From a checkpoint of a small masked spectrogram model.
Model: log mel input, encoder arch vit, encoder norm layernorm, encoder activation geglu, encoder patch size [8, 16], encoder width 192, decoder width 256, decoder layers 3.
Training: adamw at rate 0.0021, 12600 steps, batches of 128.
Data: trained on single English command words and digits, spoken by a formant synthesiser in many voices, 78125 training examples, 20.6 epochs.
Rows from block 4 of the encoder of a small masked spectrogram model, named by matrix and row number. Rows with one number belong to one neuron. Each number is 50 + 12 x the weight over its row's rms, rounded and kept within 0 to 99. All counts start at 0. After the name is the row's rms in percent of the matrix's.
Before each neuron's rows are labels from the 100 clips, of 14976, where the neuron reaches its largest size: "strongest on" is what is common among them; "peak in band" is the frequency band that holds the peak. Only what is clearly more common there than usual is listed. The data: single English command words and digits, spoken by a formant synthesiser in many voices. In brackets: how many of the 100.
# gate: MLP gate (encoder.blocks.4.mlp.gate.weight, 512x192), inputs 96-191
# fc1: MLP up (encoder.blocks.4.mlp.fc1.weight, 512x192), inputs 96-191
# fc2: MLP down (encoder.blocks.4.mlp.fc2.weight, 192x512, transposed), outputs 96-191

strongest on: reverberation (100)
peak in band: 0 to 250 Hz (100)
gate.326 071:60 73 52 63 38 24 58 59 37 37 38 59 40 66 47 70 50 59 50 55 42 53 39 36 28 46 37 60 40 59 40 79 47 47 29 58 45 58 57 37 33 55 47 35 49 65 36 43 64 64 60 52 39 46 56 50 66 59 48 66 41 59 79 61 25 73 47 45 60 45 62 64 51 47 53 39 52 48 27 30 55 49 17 44 44 52 57 54 48 75 71 57 54 47 38 36
fc1.326 074:43 57 68 77 41 65 72 39 64 39 42 52 46 49 59 56 91 67 64 37 37 47 50 64 52 67 37 47 47 48 40 54 48 53 59 36 57 16 64 60 41 48 33 45 35 48 45 47 57 37 59 62 41 57 64 61 45 42 66 39 52 37 43 61 39 63 27 55 39 61 58 78 39 63 22 49 50 52 37 39 50 48 17 52 50 57 52 53 39 67 57 42 51 72 51 36
fc2.326 075:68 55 36 41 58 51 56 69 55 53 56 77 81 66 48 47 50 75 28 59 52 67 45 40 45 41 48 55 57 45 33 48 47 54 71 57 25 51 20 30 39 68 53 59 64 53 57 30 46 43 60 39 39 53 51 53 51 52 42 41 66 55 52 40 21 65 49 47 60 46 46 65 47 42 71 64 69 28 48 75 62 55 58 44 61 62 47 44 36 51 54 41 46 60 51 63

strongest on: reverberation (98); /s/ (69); /k/ (39); /z/ (25)
peak in band: 4000 to 8000 Hz (99)
gate.38 119:49 63 53 66 64 29 61 54 55 60 56 55 42 46 32 59 51 44 34 70 49 59 29 70 68 63 69 43 57 51 31 50 67 38 32 46 52 40 46 40 54 60 54 26 74 56 47 60 46 51 57 57 38 64 21 36 44 57 65 59 65 56 62 77 54 51 52 30 59 52 48 52 53 35 55 56 44 38 37 36 62 50 52 45 52 53 59 32 54 51 57 32 49 78 54 55
fc1.38 117:50 29 40 45 42 37 53 46 38 74 59 62 46 48 35 84 50 34 52 62 42 60 87 51 44 47 43 52 43 70 43 55 43 31 42 71 58 47 66 36 64 58 53 30 58 50 46 53 67 36 55 56 49 39 38 71 51 63 40 70 49 48 50 60 48 53 41 51 52 40 46 35 58 47 43 55 30 56 57 33 33 44 57 60 54 47 69 43 64 71 29 57 58 47 52 45
fc2.38 114:83 54 51 48 55 41 64 50 39 49 45 61 53 46 46 56 49 51 51 60 63 61 46 47 54 40 67 71 41 55 37 49 41 51 65 71 34 57 46 46 53 59 56 39 53 49 44 67 47 46 48 63 75 51 23 59 73 52 52 58 59 65 52 74 45 48 38 26 76 47 60 32 52 43 80 51 29 55 37 27 65 42 55 49 32 57 63 68 40 36 48 51 42 50 39 48

strongest on: voice: child-like voice (74)
peak in band: 250 to 500 Hz (84)
gate.485 036:45 57 54 32 40 43 55 63 46 49 47 59 32 55 33 53 41 33 41 55 43 36 74 64 58 39 42 42 52 20 46 49 45 59 49 70 54 52 61 51 57 55 41 31 58 43 67 63 40 50 46 45 38 45 52 70 53 47 52 54 63 62 74 53 74 67 52 60 41 55 50 52 44 49 63 59 65 55 81 49 36 58 48 46 51 42 41 32 41 43 59 29 75 59 66 39
fc1.485 042:53 46 45 55 67 36 51 42 62 58 62 72 68 69 69 43 53 38 54 38 32 37 50 43 76 40 37 43 51 51 44 51 41 58 54 48 45 62 45 44 35 38 32 45 43 56 73 43 61 34 49 49 43 49 53 52 66 40 47 71 32 51 75 59 43 42 73 49 58 38 38 43 39 66 67 71 51 40 38 50 69 35 37 57 47 72 72 51 56 56 24 58 40 43 77 60
fc2.485 033:42 42 59 37 29 69 52 48 71 58 38 51 53 47 53 56 41 65 37 25 71 58 44 62 48 60 13 43 58 55 66 69 61 47 61 41 51 34 35 48 60 51 61 57 66 42 66 68 50 43 67 68 35 61 64 72 36 62 61 33 66 35 48 62 45 77 48 30 36 44 51 67 69 38 40 31 48 60 47 52 40 52 46 43 40 48 50 27 47 60 44 48 45 56 51 55

strongest on: voice: child-like voice (58); thin (high-pass) (52)
peak in band: 0 to 250 Hz (45); 250 to 500 Hz (41)
gate.376 078:34 70 55 41 53 55 39 58 54 71 68 19 58 49 44 33 53 54 38 55 32 47 54 31 58 39 47 57 42 60 58 64 44 49 51 58 51 59 47 61 31 58 55 49 54 57 63 65 29 48 64 41 59 41 68 72 75 64 64 68 61 62 57 38 69 44 65 67 36 19 62 63 57 52 65 49 47 72 61 42 37 47 43 55 49 49 36 43 56 60 64 52 45 43 30 67
fc1.376 081:47 38 53 26 28 45 43 73 73 23 55 81 65 63 38 41 54 50 58 50 55 67 56 61 43 37 39 46 47 48 61 43 51 75 64 42 44 30 47 54 52 36 54 42 49 34 43 56 44 35 51 72 51 46 57 36 36 35 31 43 51 45 48 52 50 66 41 44 64 56 51 48 52 55 58 45 36 59 59 59 61 41 66 41 44 66 52 72 41 30 30 63 45 50 69 52
fc2.376 081:32 61 36 78 63 72 44 28 55 54 55 45 38 66 48 48 37 19 61 81 48 76 57 44 66 44 37 57 47 62 58 46 71 41 39 49 42 53 36 40 62 63 51 69 51 42 47 69 67 53 70 38 55 54 37 60 56 29 48 40 77 50 53 49 62 38 51 49 67 37 61 52 53 30 55 41 57 71 64 50 60 59 62 48 59 60 25 63 63 51 63 48 39 51 48 56

strongest on: voice: deep voice (58)
peak in band: 0 to 250 Hz (95)
gate.104 084:67 44 42 34 62 31 45 55 69 39 44 55 62 54 40 27 38 58 60 45 67 42 40 51 48 39 70 37 52 59 74 52 57 49 33 52 60 76 43 55 38 57 37 28 65 45 47 37 39 31 66 71 56 43 54 54 36 62 28 54 56 48 48 44 64 56 66 46 61 53 47 48 59 68 38 36 58 48 47 16 43 56 35 56 46 66 53 52 51 78 54 50 51 56 67 44
fc1.104 091:69 54 61 31 50 73 51 67 38 24 53 42 56 50 54 59 79 52 39 34 53 59 57 70 29 38 79 33 52 53 48 46 66 55 50 48 52 42 24 55 40 34 43 34 58 74 56 42 43 43 46 66 46 46 75 45 46 53 41 45 55 66 33 25 42 40 32 37 60 66 33 64 59 54 40 66 55 40 47 54 50 58 66 57 49 37 53 65 47 27 35 29 41 89 48 52
fc2.104 087:52 77 42 36 41 53 66 39 55 33 65 37 62 45 41 57 56 46 35 48 36 62 39 23 47 48 59 54 49 65 52 52 56 57 37 58 59 40 52 40 46 60 49 52 75 63 45 47 18 48 58 35 36 41 58 67 60 49 36 48 64 49 46 51 37 63 56 55 54 40 22 65 57 56 26 59 50 68 58 20 59 48 37 59 56 46 46 62 52 66 54 69 51 44 33 75

strongest on: voice: deep voice (52); /f/ (34); /ɔ/ (33); white noise (32)
peak in band: 4000 to 8000 Hz (99)
gate.109 129:71 48 63 53 56 53 50 42 39 54 65 59 42 53 46 56 62 46 37 53 53 57 71 56 37 67 70 58 41 51 34 63 47 37 36 67 42 61 56 52 65 67 50 57 54 58 37 49 60 40 51 36 47 29 39 38 52 44 39 77 57 60 62 65 59 42 44 61 64 40 25 46 52 50 54 52 54 40 45 46 58 56 56 50 52 43 57 54 74 41 55 50 68 57 47 38
fc1.109 122:50 49 37 62 65 58 51 53 57 43 50 27 52 80 54 42 43 64 48 81 43 64 38 41 41 45 62 37 60 45 49 48 54 51 44 42 44 45 28 56 67 48 40 45 63 48 70 38 46 34 57 47 32 81 42 36 39 43 40 34 68 58 27 32 51 52 46 42 38 48 58 58 50 42 37 54 51 65 60 57 45 55 46 45 67 70 40 56 54 42 55 30 58 68 42 46
fc2.109 126:51 41 62 44 60 67 62 60 57 40 67 54 60 50 38 49 55 59 41 37 50 73 70 50 31 54 45 69 40 43 39 67 43 39 83 47 52 32 53 56 45 74 61 63 55 60 57 56 46 61 47 44 46 32 41 73 58 49 38 63 61 69 53 50 40 47 55 42 46 50 54 54 57 42 47 68 56 55 59 57 37 52 57 60 49 37 50 38 62 31 56 49 44 58 61 37

strongest on: voice: child-like voice (58)
peak in band: 250 to 500 Hz (55); 0 to 250 Hz (36)
gate.385 052:69 40 52 40 51 38 55 51 51 27 44 71 65 54 43 54 64 47 45 38 40 55 51 80 51 52 52 56 66 45 67 52 37 65 42 51 57 40 43 56 58 41 53 53 43 39 66 53 38 49 54 59 37 56 71 59 34 39 45 33 70 52 41 52 65 75 54 35 65 41 49 52 58 69 39 31 37 45 59 32 41 61 79 45 68 51 62 56 41 41 35 53 74 47 49 52
fc1.385 052:70 53 54 53 53 24 48 81 76 54 43 76 48 47 33 25 41 54 41 58 56 49 52 61 50 74 35 58 42 50 48 64 39 52 27 50 51 61 49 72 47 59 44 57 39 33 43 52 68 48 45 99 38 48 31 46 45 54 40 57 44 55 75 50 47 40 63 50 69 54 51 56 42 51 77 63 44 55 52 69 48 41 42 52 34 57 60 54 60 46 47 51 73 52 47 35
fc2.385 040:55 60 63 51 51 58 49 27 61 63 55 46 53 32 48 48 65 53 47 40 36 51 56 52 60 68 67 46 55 77 54 45 31 51 36 19 45 60 46 71 43 37 51 48 61 60 62 58 50 48 46 43 57 34 74 55 43 41 52 60 63 46 32 62 53 63 28 45 33 46 36 71 45 45 40 31 61 52 54 67 48 58 53 36 49 51 62 41 62 46 57 49 49 66 34 43

strongest on: reverberation (69); intonation: rise then fall (52)
peak in band: 250 to 500 Hz (52)
gate.33 060:33 62 73 26 57 52 33 51 40 59 37 29 45 44 46 58 41 51 37 43 62 57 80 71 28 47 65 36 48 36 42 42 46 40 68 59 32 58 58 36 56 64 43 56 47 44 59 43 49 58 26 54 47 55 68 60 54 37 35 37 47 62 55 35 49 49 64 48 45 55 41 57 40 43 39 49 41 57 57 66 52 60 68 63 53 39 64 35 36 35 48 64 55 76 42 45
fc1.33 067:20 47 91 61 46 47 44 56 58 64 67 34 23 43 57 56 59 32 39 38 66 57 73 52 47 53 28 46 52 33 48 56 75 41 57 54 46 51 48 59 56 53 52 36 34 29 58 60 72 52 55 31 56 51 46 33 54 19 70 40 43 54 36 35 48 51 54 41 42 59 36 78 53 47 52 71 50 33 65 68 55 39 51 47 34 43 50 45 49 52 61 47 51 69 56 54
fc2.33 065:40 45 51 69 47 23 41 49 50 53 50 68 71 38 61 35 53 35 56 64 63 31 61 66 58 34 46 55 56 35 54 33 49 56 45 54 41 45 53 51 65 49 62 43 21 31 57 39 62 54 44 58 49 58 34 38 26 45 45 49 34 49 50 38 37 35 54 37 66 62 42 42 52 47 50 70 28 44 52 63 47 55 47 59 48 51 57 52 43 65 38 48 45 46 57 56

strongest on: pink noise (49); muffled (low-pass) (43); white noise (38); clipping (30)
peak in band: 4000 to 8000 Hz (54)
gate.352 145:46 24 46 44 50 48 53 46 47 52 50 43 65 45 62 65 76 46 48 42 56 34 40 38 53 63 62 61 51 65 46 34 34 48 48 38 53 59 53 65 55 49 43 52 64 47 36 50 54 56 55 52 44 31 46 67 32 37 59 54 47 47 40 58 43 47 42 62 57 35 64 48 36 54 64 24 60 52 56 53 63 62 50 68 69 62 45 55 69 47 45 56 53 53 34 68
fc1.352 123:60 32 51 45 39 51 63 46 53 67 47 29 59 37 58 77 59 34 71 49 55 43 67 43 60 58 62 47 50 43 36 36 59 56 48 45 28 33 59 63 31 65 48 38 61 63 53 38 54 52 34 58 51 39 56 74 45 57 53 45 48 40 60 71 46 53 52 36 35 36 60 62 40 39 30 53 54 53 62 43 65 40 32 40 53 54 58 53 41 80 79 47 45 57 63 41
fc2.352 121:51 73 66 39 52 49 53 40 59 36 61 56 58 65 39 24 38 41 57 77 55 51 53 44 48 56 33 40 61 51 76 64 50 64 25 64 64 43 34 56 57 58 55 72 31 21 47 52 44 31 63 40 42 81 52 45 61 58 57 40 67 49 35 53 64 33 73 54 44 47 42 52 47 46 52 58 56 58 60 49 25 46 67 34 51 50 42 62 51 42 47 53 61 41 41 47

strongest on: voice: child-like voice (100); intonation: falling (51)
peak in band: 0 to 250 Hz (100)
gate.451 115:25 60 39 57 64 41 52 50 57 54 46 56 37 65 53 65 67 52 67 60 45 48 65 51 51 47 45 50 46 40 48 60 50 46 45 53 41 63 44 49 51 37 55 59 45 60 64 53 39 55 77 52 48 52 40 51 41 33 55 43 62 49 45 36 43 47 40 61 69 38 34 47 64 54 69 73 53 60 79 35 53 39 64 46 54 65 55 49 35 43 45 46 62 52 49 70
fc1.451 100:56 47 45 53 69 49 54 60 60 49 72 45 61 59 53 50 40 57 47 55 32 52 52 34 51 71 26 68 36 38 67 66 61 41 53 40 47 52 38 62 24 55 66 73 43 82 57 67 43 65 67 54 33 57 43 54 42 36 45 40 55 57 56 36 20 49 51 52 75 41 32 57 75 39 53 56 70 47 56 51 26 39 41 31 35 36 48 57 53 46 48 53 36 38 50 58
fc2.451 108:49 33 46 43 52 55 55 60 75 38 74 40 74 47 47 75 48 46 37 54 60 47 45 51 40 60 28 73 54 50 49 53 37 63 62 49 48 36 52 48 36 39 73 60 39 56 51 80 60 59 52 51 35 49 52 28 60 48 58 44 42 63 56 37 30 36 51 34 44 39 44 47 50 66 61 48 58 46 36 56 28 62 49 62 56 27 47 55 66 44 34 42 51 33 39 43

strongest on: reverberation (86); /ɪ/ (37)
peak in band: 250 to 500 Hz (83)
gate.49 069:47 78 63 49 44 34 60 62 44 32 30 44 34 57 45 61 51 64 59 41 49 61 53 53 47 42 42 45 48 24 45 59 43 43 44 63 42 39 40 39 61 47 63 52 61 64 30 64 47 53 52 43 58 45 58 36 28 41 66 43 72 61 53 52 16 54 45 47 51 45 35 52 56 60 60 49 47 67 43 82 53 54 60 50 43 31 39 47 47 45 58 61 43 52 26 57
fc1.49 069:33 52 56 46 20 60 67 42 55 38 30 59 69 38 20 68 73 55 54 50 45 55 48 60 58 47 27 46 51 35 24 60 36 53 64 39 35 26 48 40 63 36 65 80 47 27 32 36 55 53 51 71 57 53 59 44 42 56 64 51 50 49 40 63 43 70 41 42 35 49 50 67 44 56 31 75 45 34 67 63 58 47 51 45 40 41 46 62 42 57 55 58 59 51 34 55
fc2.49 070:32 55 46 21 42 44 48 62 23 55 52 52 56 50 27 35 41 51 29 53 69 54 49 58 44 41 56 45 48 34 58 63 48 36 50 54 56 59 42 43 48 50 41 39 50 62 71 40 60 58 40 57 39 63 50 57 42 39 34 42 39 58 66 28 58 40 60 37 44 48 56 88 32 36 34 63 51 46 47 76 55 51 58 55 51 47 42 35 41 69 31 44 50 71 61 73

strongest on: pink noise (30)
peak in band: 250 to 500 Hz (88)
gate.378 098:59 52 67 33 50 33 62 56 65 48 46 28 47 38 53 48 43 32 53 46 55 43 55 72 55 84 35 60 55 39 54 45 35 41 38 69 52 35 59 68 64 56 46 43 85 47 50 55 61 43 45 35 45 46 40 39 51 25 60 65 37 72 75 41 50 32 67 52 62 54 58 58 54 58 51 41 62 54 60 48 52 49 50 50 60 39 48 36 73 54 44 45 46 44 58 58
fc1.378 096:42 43 53 42 49 69 55 34 48 23 55 45 10 55 62 61 47 46 64 49 71 55 66 47 20 43 42 62 52 68 78 46 58 52 62 61 49 37 57 44 46 59 53 56 42 50 43 65 54 44 68 45 42 64 34 20 52 31 54 44 58 60 46 34 39 46 49 54 60 45 39 43 61 65 57 53 59 49 48 27 35 59 44 53 52 58 51 56 69 51 50 60 64 50 78 36
fc2.378 092:42 62 39 71 55 65 38 32 56 44 49 56 55 45 43 64 51 45 56 46 40 39 43 33 64 48 54 45 48 41 47 40 58 36 46 44 35 40 52 57 59 43 41 38 43 56 47 55 65 58 44 36 47 37 39 47 55 58 58 68 46 53 56 57 48 57 44 51 57 54 48 56 55 51 49 61 45 64 44 58 57 46 59 76 54 60 56 64 41 74 58 46 43 46 34 62

strongest on: thin (high-pass) (33)
peak in band: 0 to 250 Hz (84)
gate.7 120:64 40 46 65 41 61 46 33 47 46 61 36 75 64 46 52 49 43 42 71 53 39 62 65 29 59 62 49 59 51 48 61 53 62 48 48 48 72 41 26 44 44 58 40 66 76 37 34 56 36 61 60 39 24 72 68 48 56 35 58 56 46 53 32 48 58 63 58 43 54 56 55 55 31 32 38 60 52 34 50 41 83 57 70 56 61 30 41 66 50 43 46 46 43 46 37
fc1.7 128:58 64 48 42 61 51 55 62 53 47 38 57 59 29 50 42 47 64 56 56 58 55 34 55 39 39 61 63 63 66 41 35 34 40 53 46 27 42 61 65 49 45 39 51 38 41 55 50 55 43 35 52 70 48 48 28 45 33 49 44 68 57 23 51 39 57 51 40 41 46 54 39 48 53 57 60 34 47 68 46 55 55 54 56 47 46 49 52 34 47 58 69 60 55 48 61
fc2.7 130:56 46 46 72 48 53 51 51 52 46 49 55 45 61 40 55 58 43 46 23 37 48 52 48 48 48 64 64 46 36 43 73 43 54 56 40 66 72 45 34 49 54 51 49 51 80 44 50 39 60 69 68 39 40 52 88 68 60 40 67 67 55 40 40 46 74 43 46 52 39 48 63 61 29 39 31 56 57 41 35 47 59 38 52 48 59 46 58 65 31 51 60 51 43 34 46

strongest on: /s/ (88); /t/ (48); /k/ (44); muffled (low-pass) (41)
peak in band: 4000 to 8000 Hz (98)
gate.426 062:10 65 56 61 48 30 42 69 45 52 47 63 66 50 56 51 40 46 47 41 55 59 56 58 46 17 44 53 36 77 45 56 46 41 56 43 57 56 57 69 76 37 49 50 46 54 51 40 60 54 46 41 42 53 30 51 48 52 48 63 55 54 65 51 68 47 48 68 42 71 57 50 34 26 53 51 61 69 52 40 37 45 63 51 60 56 52 51 47 47 09 55 44 43 54 49
fc1.426 064:48 49 39 40 64 53 67 61 40 20 57 44 55 61 47 40 29 61 44 82 40 71 32 35 37 46 46 46 72 24 71 57 56 54 46 59 35 24 41 50 35 56 25 67 44 44 73 47 49 48 29 32 47 54 69 44 51 45 49 30 58 52 43 55 44 34 60 59 42 63 49 65 50 81 69 33 51 56 63 59 51 57 47 44 43 51 44 59 70 29 63 62 58 62 70 46
fc2.426 060:40 73 48 58 59 42 45 56 50 55 73 75 58 41 39 40 58 51 66 52 41 48 40 44 61 58 77 52 48 59 30 34 48 51 49 37 55 37 60 57 35 66 57 63 36 52 38 51 52 67 35 44 56 46 36 41 43 43 54 49 50 38 23 35 58 52 51 55 51 41 36 53 48 38 42 73 55 32 73 50 57 54 53 58 64 25 43 51 39 42 91 47 60 50 31 67

strongest on: voice: deep voice (52); /s/ (47)
peak in band: 250 to 500 Hz (47)
gate.11 058:61 62 60 47 25 39 41 35 57 42 66 33 65 38 53 52 54 56 50 41 64 57 50 34 51 70 62 63 67 44 55 61 42 35 54 22 41 41 38 50 73 34 70 61 72 58 58 52 58 59 51 43 59 55 44 74 33 75 69 38 63 47 62 68 49 39 48 43 27 48 44 49 47 48 39 74 26 55 41 26 56 52 61 35 45 58 34 52 50 46 40 54 62 51 43 50
fc1.11 060:55 53 50 51 54 42 35 62 45 69 68 48 63 71 22 38 46 18 29 61 47 43 60 61 54 57 69 61 43 19 50 76 61 41 52 76 51 54 25 38 42 49 61 42 44 66 52 72 31 52 46 41 45 50 37 56 30 51 48 49 67 76 38 35 75 52 44 42 55 19 55 61 61 40 44 34 44 50 48 44 40 57 53 45 35 49 56 61 45 30 60 46 47 67 52 61
fc2.11 059:48 58 56 47 54 49 41 45 51 58 37 56 37 43 60 48 47 52 57 25 50 58 39 57 58 65 64 43 47 53 54 45 33 43 47 57 35 66 41 57 49 51 34 51 66 48 54 48 49 48 45 22 42 51 44 37 34 57 54 44 39 50 56 69 34 69 52 59 38 61 24 82 54 47 31 67 62 55 65 52 64 45 50 46 51 50 59 39 62 67 56 52 35 69 51 56

strongest on: intonation: rising (63); /ɹ/ (36)
peak in band: 500 to 1000 Hz (41)
gate.360 050:72 65 58 36 40 49 47 62 62 59 53 45 47 29 43 26 50 48 55 76 48 73 71 58 33 49 42 38 51 35 40 55 57 52 56 72 40 47 36 40 46 64 67 31 68 50 54 49 46 45 68 46 52 55 49 36 65 37 43 43 41 51 51 54 60 58 63 40 33 49 68 51 51 39 46 60 31 35 51 71 54 48 58 47 43 41 45 52 40 50 62 35 37 54 77 33
fc1.360 052:48 57 27 63 52 66 41 47 45 63 56 48 51 68 64 48 38 41 42 75 42 60 53 50 60 35 58 50 48 55 50 40 77 51 63 51 73 61 57 33 27 64 69 43 58 61 45 56 36 58 53 52 64 37 17 56 54 45 56 58 63 63 50 56 41 39 39 53 63 54 58 54 52 26 38 48 63 32 42 61 55 67 56 49 44 72 23 42 47 44 60 54 45 48 54 78
fc2.360 048:72 49 69 42 59 50 46 49 47 46 77 51 49 49 44 39 72 67 57 39 51 69 46 09 59 65 63 50 53 46 54 43 36 57 63 31 58 57 61 40 47 62 49 53 46 52 45 59 42 61 47 61 57 57 39 73 64 57 58 41 43 50 50 62 53 24 58 50 56 25 46 57 48 47 47 49 44 49 43 49 48 42 30 48 59 58 52 68 51 38 67 60 69 38 18 42

strongest on: thin (high-pass) (34)
peak in band: 250 to 500 Hz (42); 0 to 250 Hz (34)
gate.123 053:66 48 63 38 67 28 46 42 44 56 45 61 61 33 50 17 32 66 52 49 48 48 65 56 44 59 33 54 56 71 55 52 56 48 36 25 41 51 55 57 39 70 53 35 47 47 40 36 37 35 64 55 54 54 53 54 53 52 39 65 40 64 52 51 54 43 53 38 51 70 59 48 58 57 75 47 50 65 33 73 44 51 42 45 41 42 57 51 47 39 58 36 40 46 67 27
fc1.123 055:54 63 55 54 42 35 65 50 49 51 47 47 29 74 45 82 54 42 45 44 49 54 53 42 57 61 43 49 44 46 51 68 69 38 55 52 52 67 33 63 69 32 53 56 64 56 42 65 71 36 66 44 39 51 50 53 66 64 54 64 27 56 65 53 83 51 46 48 50 30 65 13 47 29 69 50 48 69 45 26 50 50 34 47 43 43 64 65 47 41 38 57 34 40 53 33
fc2.123 049:73 81 52 39 36 62 47 52 56 46 48 29 40 56 43 61 30 38 63 40 59 55 52 60 34 80 59 50 54 53 41 70 69 49 55 67 57 59 53 35 51 42 86 55 47 39 33 44 60 32 48 23 45 46 48 49 57 45 65 43 57 37 29 40 47 67 35 40 34 50 53 59 73 65 51 69 57 51 40 27 46 58 69 60 49 59 66 58 44 31 54 40 41 67 73 59

strongest on: intonation: rising (70); voice: child-like voice (67)
peak in band: 250 to 500 Hz (46); 500 to 1000 Hz (43)
gate.247 111:38 54 61 48 51 63 65 70 18 68 37 44 43 36 59 68 48 27 43 62 47 53 66 59 61 45 48 64 63 34 35 50 60 53 59 58 14 52 73 35 32 59 35 60 56 55 61 53 47 62 42 64 55 48 69 43 50 38 41 60 55 57 36 43 38 44 51 46 56 52 55 24 38 45 37 61 64 45 71 55 48 49 69 55 72 13 34 37 42 59 54 44 16 38 42 81
fc1.247 117:58 52 53 67 66 65 42 62 43 55 52 48 54 57 64 68 53 62 48 52 52 55 70 42 37 50 52 49 32 32 33 43 41 53 48 50 31 44 40 33 44 34 68 41 35 48 40 50 49 64 56 82 45 50 64 51 36 43 54 53 55 54 27 44 31 52 26 53 63 60 59 47 49 45 49 66 36 44 77 73 61 31 74 55 60 34 54 58 51 36 38 40 55 50 34 36
fc2.247 118:41 84 47 42 54 55 54 61 35 53 37 52 48 49 46 32 29 33 65 59 59 52 44 74 63 50 60 48 31 31 55 62 82 33 46 71 59 67 44 66 34 65 45 32 52 60 51 60 45 50 49 54 40 46 51 40 47 41 30 48 60 50 51 42 39 49 49 57 67 47 50 45 62 40 65 45 68 57 40 58 33 51 50 50 32 36 36 54 54 63 63 34 16 58 60 57

strongest on: thin (high-pass) (63)
peak in band: 0 to 250 Hz (55)
gate.349 100:46 38 51 35 60 62 53 39 43 53 55 74 46 48 28 60 48 58 26 53 64 60 45 63 58 61 57 40 46 40 51 60 58 61 47 54 53 31 26 41 29 77 49 65 65 47 40 73 25 71 61 65 32 53 44 58 42 61 37 36 45 56 53 35 64 47 45 59 69 47 61 48 53 50 53 53 49 31 37 75 51 65 51 66 63 24 48 34 56 57 59 50 40 58 44 33
fc1.349 105:45 36 59 31 64 37 58 41 44 56 49 60 44 30 31 36 32 49 24 62 60 61 36 48 50 56 62 46 57 40 70 39 54 54 49 82 37 19 33 58 46 69 42 54 63 53 40 67 24 66 37 57 42 60 38 50 66 51 40 41 45 60 49 31 64 47 56 46 62 64 64 53 51 38 49 61 43 54 44 70 49 74 32 63 55 42 54 51 40 50 48 56 43 42 48 38
fc2.349 106:30 58 65 45 40 26 59 50 52 49 69 31 44 58 72 30 50 64 48 40 34 55 54 42 38 63 53 35 54 49 51 41 43 58 57 59 54 56 63 56 41 40 52 22 47 63 63 52 56 48 36 30 72 34 59 47 67 42 46 45 38 34 52 38 56 37 45 48 38 65 40 64 58 47 48 49 46 53 48 42 54 61 52 41 34 62 77 60 35 53 51 78 62 50 66 47

strongest on: reverberation (66)
peak in band: 250 to 500 Hz (57)
gate.110 104:44 65 57 50 46 56 74 37 52 30 49 33 46 54 53 55 47 52 41 53 42 56 36 30 54 55 41 58 44 33 35 65 44 57 57 45 42 34 49 55 75 54 48 52 61 54 48 55 66 63 54 50 48 52 48 39 65 46 52 64 61 73 68 57 46 54 43 65 58 33 52 53 43 50 67 53 47 58 39 55 59 30 38 18 50 56 49 50 73 64 66 45 53 52 51 38
fc1.110 110:44 59 48 58 43 53 56 50 44 49 45 51 13 43 35 47 39 29 49 47 57 56 63 53 59 62 60 74 15 34 47 73 49 38 34 86 58 53 34 51 44 47 56 51 49 66 68 52 56 63 40 48 64 43 52 47 62 58 40 52 55 66 55 48 52 43 35 63 59 50 30 32 55 56 57 62 47 54 47 40 43 19 58 37 31 53 45 75 40 47 40 50 55 39 39 46
fc2.110 111:56 41 39 60 33 59 58 47 52 41 38 59 51 36 42 65 56 44 66 24 45 44 51 51 50 62 65 65 45 75 39 52 53 60 66 49 58 55 69 47 30 50 55 29 30 49 18 52 48 40 54 82 65 48 39 72 57 66 56 65 37 42 37 45 56 50 33 48 59 72 59 32 50 57 46 50 47 41 36 36 40 49 46 61 49 47 54 61 30 62 41 68 46 44 60 62

strongest on: voice: deep voice (53)
peak in band: 2000 to 4000 Hz (98)
gate.150 108:42 70 42 80 75 48 53 65 58 42 41 35 41 63 75 42 36 57 40 46 43 50 52 60 29 38 44 62 49 42 42 52 47 55 58 41 58 47 60 41 58 50 77 39 64 45 47 43 49 52 60 39 44 57 51 28 35 46 49 79 75 48 53 46 16 67 57 46 55 43 65 42 67 45 74 37 46 54 61 46 57 48 54 55 43 69 50 14 63 35 58 57 45 37 55 37
fc1.150 112:19 57 43 55 58 39 55 37 37 47 71 52 55 46 44 30 51 30 55 39 45 36 52 66 50 56 51 57 48 46 67 45 55 38 47 33 50 62 38 43 68 53 69 49 45 54 63 72 40 50 47 31 54 55 54 55 38 50 48 72 67 45 21 50 29 37 56 56 45 56 37 44 50 55 55 48 48 47 50 49 40 54 64 59 52 60 57 45 38 44 45 63 33 35 50 70
fc2.150 121:45 58 53 57 38 38 61 63 40 44 51 30 45 38 40 56 71 43 61 68 43 50 55 57 42 35 61 46 47 29 34 47 53 47 55 60 57 55 58 69 46 29 51 29 66 66 63 55 41 52 35 55 48 42 39 47 44 49 20 51 32 50 50 45 41 44 44 45 40 65 49 33 62 40 42 44 29 66 58 38 45 52 22 53 45 57 61 78 39 38 43 44 25 49 46 42